A small spectrogram flow-matching model, trained from scratch.
Model: 2.27M parameters, log mel input, arch unet, norm groupnorm, activation relu, widths [64, 128, 128].
Rows from block 6, named by matrix and row number. Rows with one number belong to one channel. Each number is 128 + 24 x the weight over its row's rms, rounded and kept within 0 to 255. All counts start at 0. Numbers have three digits each. After the name is the row's rms in percent of the matrix's.
# convs0: first 3x3 conv (model.decb.0.0.convs.0.weight, 128x256x3x3), inputs 72-95, a 3x3 kernel for each
# convs1: second 3x3 conv (model.decb.0.0.convs.1.weight, 128x128x3x3, transposed), outputs 66-87, a 3x3 kernel for each
convs0.118 108:128125122126124132116125135123094089172133106141104080125145151127142139132138146151133179130104120154129171119132111143151153158154143132138130144118112151147147118111124143130115131121098173181154119117102102098074125143142105137137129142133137131087183177104205190113151140132124107085143143125101091085170154150185171166134135147141144150110123106151128115151110074197172119111094086152141129138137132139122111119102100099081068157149155148143151105100103129137162122144162101110131109104100110125128110134123129108115104093087151147138143145138135122112159129124163150120128119059168160093150133110158111111148105100133124123143124120162137120
convs1.118 086:140134098148159127134144111154138166108126128075108101111112125145142127172166150156111137134109112132078078093111111084098095116133148133131108157129152105093140120124130096099090141142144146153158109192116118209104118151136102148123095140116096092136075061099147112144135119108154105111121109154140137131131172137134201134131116108127146126154136131106118123147153132126182130135121136127125164112107155128153120116134155065098122138122133152155147129143141150145095163130123155070094130130139167168179091097108144139145069080101121120125123099123087055080157135133103083141108095120124102119
convs0.119 103:152142141123120122131138134103108101093104109101110105124128129095106120088087102099111125124135135142145150139132140136140152143155156108102117150152156119135142172155149129112109151110100125106121121101115137135144131160151134173151136143126117144130132146152127140140129119122103104106123121125106120147115123135124118124138110125139115108149117129112118131135135135143143149092088087125136133125131122141137136168161152136145157122112113126113116108116133145147120151146128145144120132131130101112105148156135115114103151148130127127118100097097122122131099113116106124155124131141149147145126125119133128124130124120164129134149154150134149169
convs1.119 097:145148112116118143116102121122109121122079180128121111122123122071084107153193158097149098127092112153175154114152123112194171147147120120143121137136124127132150133126102124153126154146156122137113099105122151130178140151143204181165108067090139111164117081144160114142130114115135107136111130095145132122160091115108139137155106137108056104165144143138083124083102124130110136138100133165080135140100138117171127154173127134147104142132134126131128122115118123101128125088102161158174106148144106168161098128133154103133124112113171143140113127135105121123140136150120107131126113132136126135
convs0.120 093:120134133112115108125119116118128115127126125113117124100121113111121117102099091120115096126150167076116130109106105114135120111143129102112134098131156085113138106081092126103114095071097155153159163146157112104125095128111090109125087128145108110096145119104159111127107099095151141135100099110134154134129141142106118104117109125139132138163145136137154137092105126129114131150151127100098102146160159132152142137127135143135129126113104115109088069082086149122123160154131132125118119116123123140151125144165134119120131121154148131147114110099098105105152145147079104109102135123062112113126136119111122104177171165146123095134116093113099084
convs1.120 106:109121150116141194107106141117109130116154089092120111098101136104124151128152127145133146133173144142124119154165117101091090145168138152123124141121076124101129129131125112140125105151096123098104109105122130118131082115117120126117077113150143101119108112159122130101140134128148132116144130075101110123122170168090121142136115117163136165158141130099102132126095099134111123099111117076096110102129113115121070150122117173125126112106148130143144122124127127109108143129102132123085150083109160122123124105146142137136115137136120103117112139150136096099138152131115108119129105093162105113
convs0.121 125:122126126117126137132131142116116112144147142156151147120138128134139134136147130176189191171155154156147133187175160155142126125116089150147131087094079103101073155158159172169178134139156159133137152146146139147151130122119096094093069066062146153142140140131114125130099113137126129143120126131133133136131130144144143160142152162127145139110115101170156144120109110132125119165147158124114120112118134137123104114115091089085080145140154115123125129132132147161151138149155136145144104104113119121120106094103115103106134107115115100094148140148108111112124129132119123123110100105080093096107105095116115109129132130138145139148150148149146137
convs1.121 126:108144108109096127088104119144169129154160108142124115102104081131129158123140132132137164142148120152129112147131160154126093121124151121141104094162144160143139147174142115098144106106090073115076148141143153153158126131131092127131160135145161140175149140095131108144095146129119147117139144092127133106131142119140126114082088105123110123127131143133133125154112097125125127131137128095132111142119125121135122115142109158159187128116108122131108135133123183142141094134096092093117119137112148101134103134114134119115128109134179143161138147149135104106124123159076099094157129183131128131
convs0.122 094:134129137134128121140146144137137141110096095123111109115107129104099099101105115146132136109127152092104097155168161139147165073101140140138141140123123116101106089100119121140147137157158168183169160147146152147151128090109154149172126136163160157160154127138115091121095084082102095116143118068168139130158127117110100122146121137137118120106110095183178160103126124110108122133118125173144160125105126164141117101084058078072086128119145118107100142127129099111103141149124140126128101121143086120107065086086177147154177143145111103137144126134156156162113128151166160113133106097128107108147138135142133152092086097140135120096130147121125151
convs1.122 091:147143156111135131122117125103133124112160206145155121154127107107161112135156140132134097114146146112130128124158149114168123152191171118106113148141137105120117173137106125094095122112098103136142133161124123166148112119128100145116151196174115135087104106085123132100124116097126110108163142150105120102118120098154135146152125145096102097144123135130138118122161133151103104136144139133145123162126100141125170148120110099120090136104107064113110140124109115116178137126163134100129154122153100097104116091139138156117123141153120120121106121132109127143148176163136169108134120115134160119
convs0.123 095:185189182105104106129142144155163157072087079126124135147160153141146143134137133126119155162135123121112128093094087121141149102119113151143148113109098108102104130137164105126135117121130113102098093085072132160176111124131129149168093119136089113126104107124132127148114120103157154149080077092146152152101115143105120133147125112147139136122115138117128136075085088134131137114122122106113124129120150091096097114109094135112114170176176132132137091100105153149146162156163144135142151149153149151149137135152097077064180140122157122156129128137090080076103104091121125123138133123138144146094094101109108111090102110132127127097089091160142143
convs1.123 095:152132125079075074149142130136128144145170124112169154126119124158154115101134131109116112159162170127133137145141141152164148087115145145086114124120124100121115097130140151192179106128124114128119103135108122131097107113111167180182112098125147162154064058125132110128165128132153134112096069137139172162104115097097104086123158143143090100126117112113107152097096129120106110127135146103074062123143126142134120135104086147150156131112133166139106139143138169136149106113185144167141143129142132149159111117091134097117130168198131151184129125145115099151102106123154141137069079100138153138
convs0.124 102:167162149158183185136137133141127142105107116146163157067067083141166187110099121095089073121119093148143111182188175143150148117115113117119112137133134122119105128157175112134161105124133070101112136145156137113126171183187107117117133141154097098109092112146063079088190185175110125132121121113121106132079068081134131134094101084147164124118121120110111110146154150107106101127151153106113112128124134093112103103109109186189174152147153126140145082113101134131134094087100116121139158168147080106084070092062093093107086095096145132140096103099172187183122104100104135150093113113141159144106105101114111101123147133119122131178163154125103077
convs1.124 092:134133117109153140112145117122133145095106123130122140111147089138176099100118075125127122144163150142124167119126149152167160133154149180160172145138182126114147139139117121182109117117124133138115132111050135138093133117140109118129139105125124082105123126124119123155146124152105100110116116103142140144130115104109148084142182136082087042131140074094076096133125111117149109129132139123132100126137139082112092126127096126143130130098120148156196120095148126110111169134153160143146096108128143145148125132137121114186148130179105092118121157165102137152140139135096117176102082131134119175